config = dict(
    inner_norm=False,
    moe='top_k',
    expert_mlp_ratio=0.25,
    eps=1e-08,
)
Rows from expert 4 of block 3, named by matrix and row number. Rows with one number belong to one neuron. Each number is 50 + 10 x the weight over its row's rms, rounded and kept within 0 to 99. All counts start at 0. After the name is the row's rms in percent of the matrix's.
# up: expert up (model.blocks.3.mlp.up, 8x48x192), inputs 156-191
# down: expert down (model.blocks.3.mlp.down, 8x192x48, transposed), outputs 156-191
up.0 105:37 47 38 58 62 37 58 55 54 45 39 62 45 47 62 52 45 66 55 57 30 50 49 65 55 50 69 54 25 51 55 47 50 48 47 38
down.0 101:57 61 60 51 38 50 43 65 59 51 65 54 28 45 33 39 58 35 52 51 60 53 62 59 54 38 56 58 62 54 37 60 52 63 56 62
up.1 112:54 39 55 63 41 44 54 47 43 59 45 42 64 52 48 36 40 50 55 33 36 48 35 34 43 50 45 59 34 53 40 39 41 48 43 33
down.1 105:60 52 60 54 58 51 54 48 42 47 55 29 46 51 33 40 51 51 47 50 39 50 54 57 46 53 47 73 31 79 17 53 43 45 57 74
up.2 110:64 55 44 45 54 37 42 54 61 53 40 49 51 62 37 46 46 48 58 61 37 45 53 38 33 40 44 39 53 48 51 32 58 56 53 25
down.2 101:60 31 50 38 41 50 41 39 29 49 45 59 62 30 71 72 38 53 45 55 36 47 49 45 61 45 58 43 44 40 47 55 39 54 60 62
up.3 101:65 37 36 49 39 49 45 52 56 44 31 34 48 40 64 51 50 70 58 42 59 61 41 52 44 47 56 53 62 53 60 47 47 50 43 62
down.3 107:71 50 57 49 49 47 47 47 35 37 67 57 51 48 46 38 53 39 48 42 59 50 24 69 60 45 48 43 27 37 54 53 50 72 49 55
up.4 100:56 42 64 58 52 39 44 65 50 46 56 45 55 45 48 48 72 57 73 40 59 60 48 62 27 47 38 44 57 50 41 49 46 36 45 51
down.4 098:48 61 57 54 44 39 54 45 53 55 46 55 47 56 32 55 27 48 40 46 53 63 28 58 55 58 75 53 53 53 63 38 52 38 54 43
up.5 094:55 47 28 33 40 55 52 39 53 54 53 46 37 42 40 44 47 46 55 52 42 44 45 44 55 48 61 52 63 42 45 41 28 55 26 36
down.5 082:50 55 59 41 43 52 59 50 36 46 57 57 50 60 58 63 39 55 39 47 37 39 81 44 36 61 49 15 53 63 67 48 60 59 72 46
up.6 110:48 39 48 46 47 60 50 58 49 62 65 55 52 59 56 62 42 47 33 47 35 49 35 73 35 60 73 63 46 49 42 54 42 33 53 54
down.6 099:66 57 41 53 52 38 46 48 39 37 55 46 64 46 53 30 48 47 67 45 55 65 58 56 62 58 39 40 68 60 57 53 60 53 47 51
up.7 111:64 54 52 38 61 57 59 59 48 33 49 44 42 54 43 54 49 45 59 51 58 75 57 58 33 64 63 50 79 43 55 48 50 46 56 58
down.7 101:67 52 53 66 37 48 47 48 44 62 33 52 47 50 74 65 38 35 51 64 48 41 49 57 46 44 55 51 53 42 45 60 63 50 43 35
up.8 100:36 55 57 49 50 50 41 44 46 35 46 48 46 49 54 50 37 48 42 59 54 35 50 57 36 52 57 42 42 47 59 65 48 57 55 41
down.8 103:54 40 52 31 57 55 63 35 65 50 54 48 46 47 32 62 58 45 64 48 57 62 52 47 58 41 35 54 28 49 48 33 42 58 38 51
up.9 107:70 35 47 42 42 57 38 72 50 66 56 48 60 66 35 32 44 34 39 39 51 52 59 53 52 50 45 52 45 44 51 64 42 47 49 57
down.9 095:42 52 53 56 55 61 45 73 42 35 40 38 54 60 55 57 37 61 47 44 52 45 61 39 39 43 65 51 40 40 49 57 55 48 56 49
up.10 082:57 53 55 52 53 38 70 48 56 31 37 61 47 61 36 48 41 55 45 66 51 52 40 43 44 45 26 66 61 36 54 58 49 51 51 45
down.10 097:62 43 50 47 51 64 40 53 46 31 57 25 68 44 42 48 49 49 52 66 47 42 54 50 68 52 50 38 66 70 37 33 49 42 61 55
up.11 090:45 56 54 59 42 44 39 65 43 58 53 61 56 49 39 52 45 57 53 48 63 52 40 47 54 46 49 51 52 46 44 56 32 50 54 68
down.11 113:43 49 52 39 64 61 58 50 53 50 58 45 40 53 41 55 37 55 51 42 49 64 50 62 39 61 50 45 41 39 31 44 33 34 38 64
up.12 108:59 54 44 66 64 46 49 43 42 35 43 43 61 34 60 75 50 55 57 52 34 44 44 54 54 35 27 49 43 52 54 47 51 54 50 27
down.12 095:31 49 59 58 47 47 43 30 67 55 58 43 38 61 50 53 46 56 36 31 32 42 67 61 60 60 62 55 53 50 56 46 60 59 45 58
up.13 101:45 55 66 59 63 50 59 46 65 47 38 66 42 48 62 69 50 73 55 60 63 53 49 62 35 33 45 45 36 42 59 59 41 48 49 43
down.13 099:33 69 48 64 57 64 51 51 49 26 62 47 47 46 42 49 46 51 55 59 49 46 43 60 58 53 48 57 73 36 59 57 65 27 34 45
up.14 095:57 39 72 60 59 32 58 44 59 48 55 47 53 24 58 53 43 40 45 48 46 52 41 53 46 58 54 48 41 58 47 45 49 56 41 49
down.14 121:67 54 67 42 55 59 59 42 34 57 50 56 41 53 42 57 50 54 56 58 49 56 49 59 45 55 55 63 39 42 56 51 46 26 62 52
up.15 102:56 39 48 44 54 53 51 54 44 30 56 51 43 59 45 42 44 55 56 55 41 53 60 57 51 52 54 38 59 32 62 68 68 59 39 53
down.15 099:44 59 49 42 53 44 54 63 42 65 61 52 66 50 45 44 41 40 52 53 56 30 51 23 47 50 48 71 63 49 62 54 62 45 45 64
up.16 104:44 48 39 58 41 41 51 61 52 27 47 47 58 47 49 43 61 67 54 53 18 37 45 48 42 56 51 52 71 39 56 51 54 48 39 50
down.16 091:51 67 50 46 53 55 50 43 38 61 63 40 33 54 58 48 37 59 47 64 58 54 52 52 62 49 57 56 46 55 72 47 45 66 54 49
up.17 104:69 55 39 47 51 53 46 32 58 48 41 42 55 57 55 54 48 43 66 56 58 47 52 56 56 31 47 55 41 43 51 51 48 43 48 46
down.17 103:52 39 49 39 41 48 38 60 46 38 43 58 57 53 52 34 63 53 51 54 55 55 63 37 62 52 64 57 52 53 35 48 59 67 44 75
up.18 112:44 58 48 46 60 48 46 15 64 50 53 52 56 48 40 68 55 66 53 46 63 52 48 60 67 58 52 43 50 45 56 53 35 37 51 49
down.18 117:57 41 62 57 60 46 52 40 48 34 43 52 55 41 65 36 61 36 47 58 44 51 50 60 36 37 40 51 48 56 54 51 66 59 50 56
up.19 094:58 47 78 64 60 40 28 35 45 44 50 42 47 45 51 69 27 37 50 61 62 55 49 44 53 63 55 62 49 49 46 43 50 38 49 61
down.19 097:50 53 65 45 45 56 52 35 51 48 46 50 59 45 44 56 38 46 45 35 46 56 41 50 35 55 45 71 53 37 47 50 51 39 54 36
up.20 103:49 40 57 54 54 36 40 54 39 53 58 57 42 67 58 49 54 44 50 40 35 60 47 45 64 43 44 50 45 44 47 55 58 61 50 49
down.20 095:50 41 36 67 50 54 54 43 45 53 42 47 42 55 54 56 41 48 49 77 66 52 46 37 53 57 48 52 38 72 56 41 56 49 51 42
up.21 089:47 64 51 44 52 50 47 35 64 44 46 49 53 38 52 41 41 51 43 55 53 52 37 46 38 34 54 43 39 36 54 26 53 42 61 36
down.21 095:39 52 26 63 49 45 68 62 41 62 52 63 49 63 39 73 53 59 45 56 53 38 47 35 52 47 53 64 55 46 51 46 35 47 64 25
up.22 110:52 62 44 77 47 44 56 54 60 47 49 47 70 58 29 55 60 47 48 49 29 43 51 33 42 42 77 37 42 36 35 53 52 38 47 43
down.22 100:34 48 43 39 54 61 31 57 65 52 38 34 34 33 52 50 38 49 58 37 54 60 57 46 48 62 47 56 56 38 51 58 29 44 49 47
up.23 099:49 43 58 36 56 46 62 63 56 45 53 48 67 38 44 54 63 43 55 38 49 36 47 37 33 40 46 63 62 39 49 45 56 45 42 57
down.23 101:53 49 47 49 66 44 48 43 37 70 33 62 45 58 47 28 46 49 45 53 65 43 42 57 38 48 45 67 60 73 54 42 41 61 53 53
up.24 088:52 43 64 52 51 55 53 51 53 44 59 50 29 49 45 46 43 46 53 41 36 37 55 43 41 48 46 51 55 58 54 53 23 56 47 47
down.24 089:64 53 42 36 55 44 58 39 68 47 67 55 56 71 59 48 51 41 58 54 54 37 64 37 54 41 50 58 62 60 43 22 56 61 49 61
up.25 103:32 49 41 57 64 45 44 63 54 48 46 53 59 40 46 52 53 64 34 59 51 52 48 38 40 43 46 57 46 51 33 39 38 40 52 50
down.25 103:27 56 61 41 55 58 35 58 34 67 60 58 57 67 34 55 46 65 54 52 58 61 36 62 51 64 49 59 64 44 49 59 55 53 67 58
up.26 101:52 61 38 29 41 53 59 42 46 26 55 64 47 41 52 46 28 44 43 65 52 49 45 54 42 32 31 41 43 53 42 53 49 58 52 36
down.26 114:55 39 50 48 52 53 44 61 66 62 57 56 44 37 56 36 66 40 51 55 44 53 56 54 38 54 49 58 59 41 43 63 64 46 58 35
up.27 096:60 49 36 48 48 43 55 53 51 65 69 42 41 47 58 42 27 57 53 42 58 41 59 62 27 58 59 48 46 56 61 45 40 50 48 49
down.27 097:57 61 25 37 54 44 41 72 38 45 44 50 44 36 48 39 65 53 29 43 56 57 41 59 43 49 54 35 57 58 29 55 52 43 55 45
up.28 091:29 66 66 42 57 39 28 58 56 50 43 39 41 57 42 58 49 55 52 66 45 47 45 54 52 57 73 44 53 52 51 45 42 45 49 50
down.28 093:71 51 54 61 53 55 61 51 53 58 54 57 53 42 56 40 38 37 56 57 53 47 49 32 49 57 32 55 39 47 36 56 55 54 51 44
up.29 091:52 36 46 44 57 47 51 57 43 48 53 51 45 47 51 46 46 61 58 36 51 63 52 55 47 32 54 51 53 47 51 60 31 38 44 59
down.29 092:62 51 47 63 49 40 57 59 45 35 53 55 43 53 52 59 62 49 48 55 48 39 48 62 42 57 55 43 53 51 41 63 52 46 52 51
up.30 096:58 56 57 65 29 54 46 19 41 26 59 56 37 39 51 51 60 61 66 52 54 37 36 50 43 56 55 33 33 51 47 51 45 61 42 37
down.30 086:36 44 45 55 55 55 64 56 60 47 55 57 49 45 37 38 56 53 60 56 44 62 49 64 65 74 59 47 43 49 64 65 58 31 56 39
up.31 099:61 44 38 62 59 60 57 53 33 59 38 30 51 46 52 44 43 64 53 51 48 56 57 40 55 49 55 40 52 56 46 46 50 64 58 57
down.31 107:55 53 45 44 53 53 41 63 41 44 56 36 39 53 58 43 57 52 56 58 42 51 49 43 41 39 77 45 57 45 57 49 57 61 55 61
up.32 099:43 39 50 53 48 55 57 51 44 60 39 59 52 56 40 51 38 44 37 33 52 46 60 51 51 27 40 50 68 39 28 49 48 49 46 43
down.32 105:56 59 41 73 55 47 51 73 52 52 48 62 43 61 51 46 48 53 40 40 58 53 57 45 44 45 47 64 35 57 34 63 74 49 51 52
up.33 097:31 63 70 69 49 47 35 36 45 36 56 41 46 51 43 78 57 63 67 59 57 44 41 51 49 61 47 70 55 49 56 47 59 46 58 57
down.33 109:57 38 58 41 72 42 35 58 46 63 61 57 61 50 64 50 54 53 49 41 44 63 45 48 40 61 42 47 51 45 56 53 46 53 65 56
up.34 089:46 34 46 45 48 57 53 53 41 52 50 55 72 37 62 53 64 52 52 40 56 67 57 45 36 50 17 50 70 46 58 45 56 57 37 46
down.34 094:44 56 28 44 45 42 56 29 55 44 38 54 40 50 57 49 56 66 51 60 41 33 33 52 48 31 40 63 41 50 63 62 42 51 49 58
up.35 094:37 50 51 66 59 71 41 70 52 40 52 54 29 50 44 50 42 56 54 48 36 39 49 53 33 54 38 38 51 59 37 60 48 64 56 45
down.35 098:72 54 45 36 42 44 47 54 45 53 46 52 57 53 43 64 57 36 38 33 50 54 64 55 40 32 32 54 56 50 60 30 49 50 50 59
up.36 105:45 49 49 36 60 47 54 27 60 57 36 50 37 52 62 41 55 51 48 49 52 42 46 58 66 58 52 49 53 34 63 56 55 52 50 47
down.36 111:49 53 57 59 43 58 47 51 59 61 39 58 49 33 61 56 48 74 47 63 57 46 43 41 56 35 52 19 80 55 40 50 46 44 64 64
up.37 092:47 60 43 61 42 53 41 37 56 49 50 46 53 55 49 55 39 48 76 67 49 65 64 45 70 54 40 40 59 45 50 50 50 56 48 50
down.37 104:45 59 75 45 53 55 66 75 62 44 45 37 50 45 48 50 65 51 55 38 60 55 52 62 51 29 43 47 49 58 42 42 62 51 39 44
up.38 107:47 38 54 64 43 62 40 50 32 48 49 61 53 40 50 43 51 43 53 54 49 44 37 80 34 43 44 68 34 47 59 51 49 45 40 62
down.38 103:45 52 58 44 51 36 57 38 56 47 41 65 54 40 64 37 53 50 50 54 53 46 42 50 44 50 38 49 34 45 57 61 60 52 60 41
up.39 099:59 58 53 34 60 50 58 47 51 63 56 64 50 46 61 41 54 49 45 50 57 64 56 57 62 33 41 50 39 44 50 51 37 58 47 40
down.39 094:60 53 42 43 53 52 47 45 58 43 58 62 57 75 42 57 58 47 64 59 59 45 55 51 64 57 45 58 38 53 57 38 62 45 40 47
up.40 095:48 53 64 63 36 67 55 52 57 40 43 50 41 54 39 52 29 60 48 60 58 42 49 33 49 46 27 58 40 38 43 52 59 64 60 57
down.40 099:58 61 63 64 58 43 50 40 56 55 52 50 53 42 57 40 79 43 39 43 56 48 41 50 63 43 40 39 37 57 42 57 33 31 56 24
up.41 093:50 52 56 42 66 42 41 54 60 53 41 43 50 56 43 46 47 39 55 43 61 61 56 45 72 36 49 49 54 39 49 26 51 58 47 52
down.41 088:51 48 63 60 46 51 39 60 50 68 57 56 56 51 60 51 60 58 42 40 35 34 42 41 54 53 51 47 55 61 47 43 47 43 32 45
up.42 096:34 64 24 52 70 53 71 49 65 53 37 44 40 37 50 49 60 55 48 79 49 42 65 43 39 38 41 56 42 45 50 39 54 51 54 49
down.42 096:45 48 48 50 25 49 67 71 57 60 53 43 44 34 62 44 34 47 47 58 35 55 42 37 69 56 48 56 55 66 47 54 65 43 60 54
up.43 090:48 52 65 56 65 46 49 60 68 59 46 42 47 51 61 49 38 59 35 42 51 33 54 72 54 49 38 51 51 50 44 48 48 53 51 52
down.43 102:52 51 62 65 68 57 60 48 51 48 61 41 48 39 45 47 51 48 42 49 59 54 52 53 54 69 39 41 52 33 49 38 44 61 52 56
up.44 097:75 38 54 47 43 51 42 49 68 47 48 52 58 58 44 46 33 53 43 45 45 25 41 31 55 40 47 45 67 46 50 59 30 60 35 37
down.44 110:41 51 57 34 46 43 64 41 55 38 25 66 54 68 45 49 49 54 57 52 53 43 57 39 56 68 42 37 57 39 50 31 39 42 53 63
up.45 112:46 34 49 58 38 65 53 49 53 43 57 47 49 47 27 43 46 52 55 68 51 49 49 63 53 44 55 84 40 49 63 45 48 38 48 51
down.45 095:49 47 55 25 68 39 39 45 55 27 40 57 81 49 60 43 46 29 56 30 59 48 53 44 61 63 49 46 51 50 39 35 55 64 33 33
up.46 100:50 41 46 35 44 54 31 66 64 58 55 74 50 47 68 42 57 43 56 45 58 39 40 52 38 49 52 50 80 49 55 57 45 53 54 67
down.46 091:47 54 39 68 58 63 54 58 51 51 46 49 47 50 48 46 50 63 30 38 51 42 57 52 53 47 38 48 33 23 39 45 33 51 42 60
up.47 111:61 56 47 60 44 60 62 35 39 40 25 48 51 35 52 41 52 39 52 41 54 51 49 34 49 53 41 54 46 66 36 69 44 67 48 43
down.47 090:34 47 46 70 48 56 50 40 49 56 57 36 52 59 45 54 80 40 43 32 45 45 48 47 43 34 57 63 34 52 54 43 54 26 41 51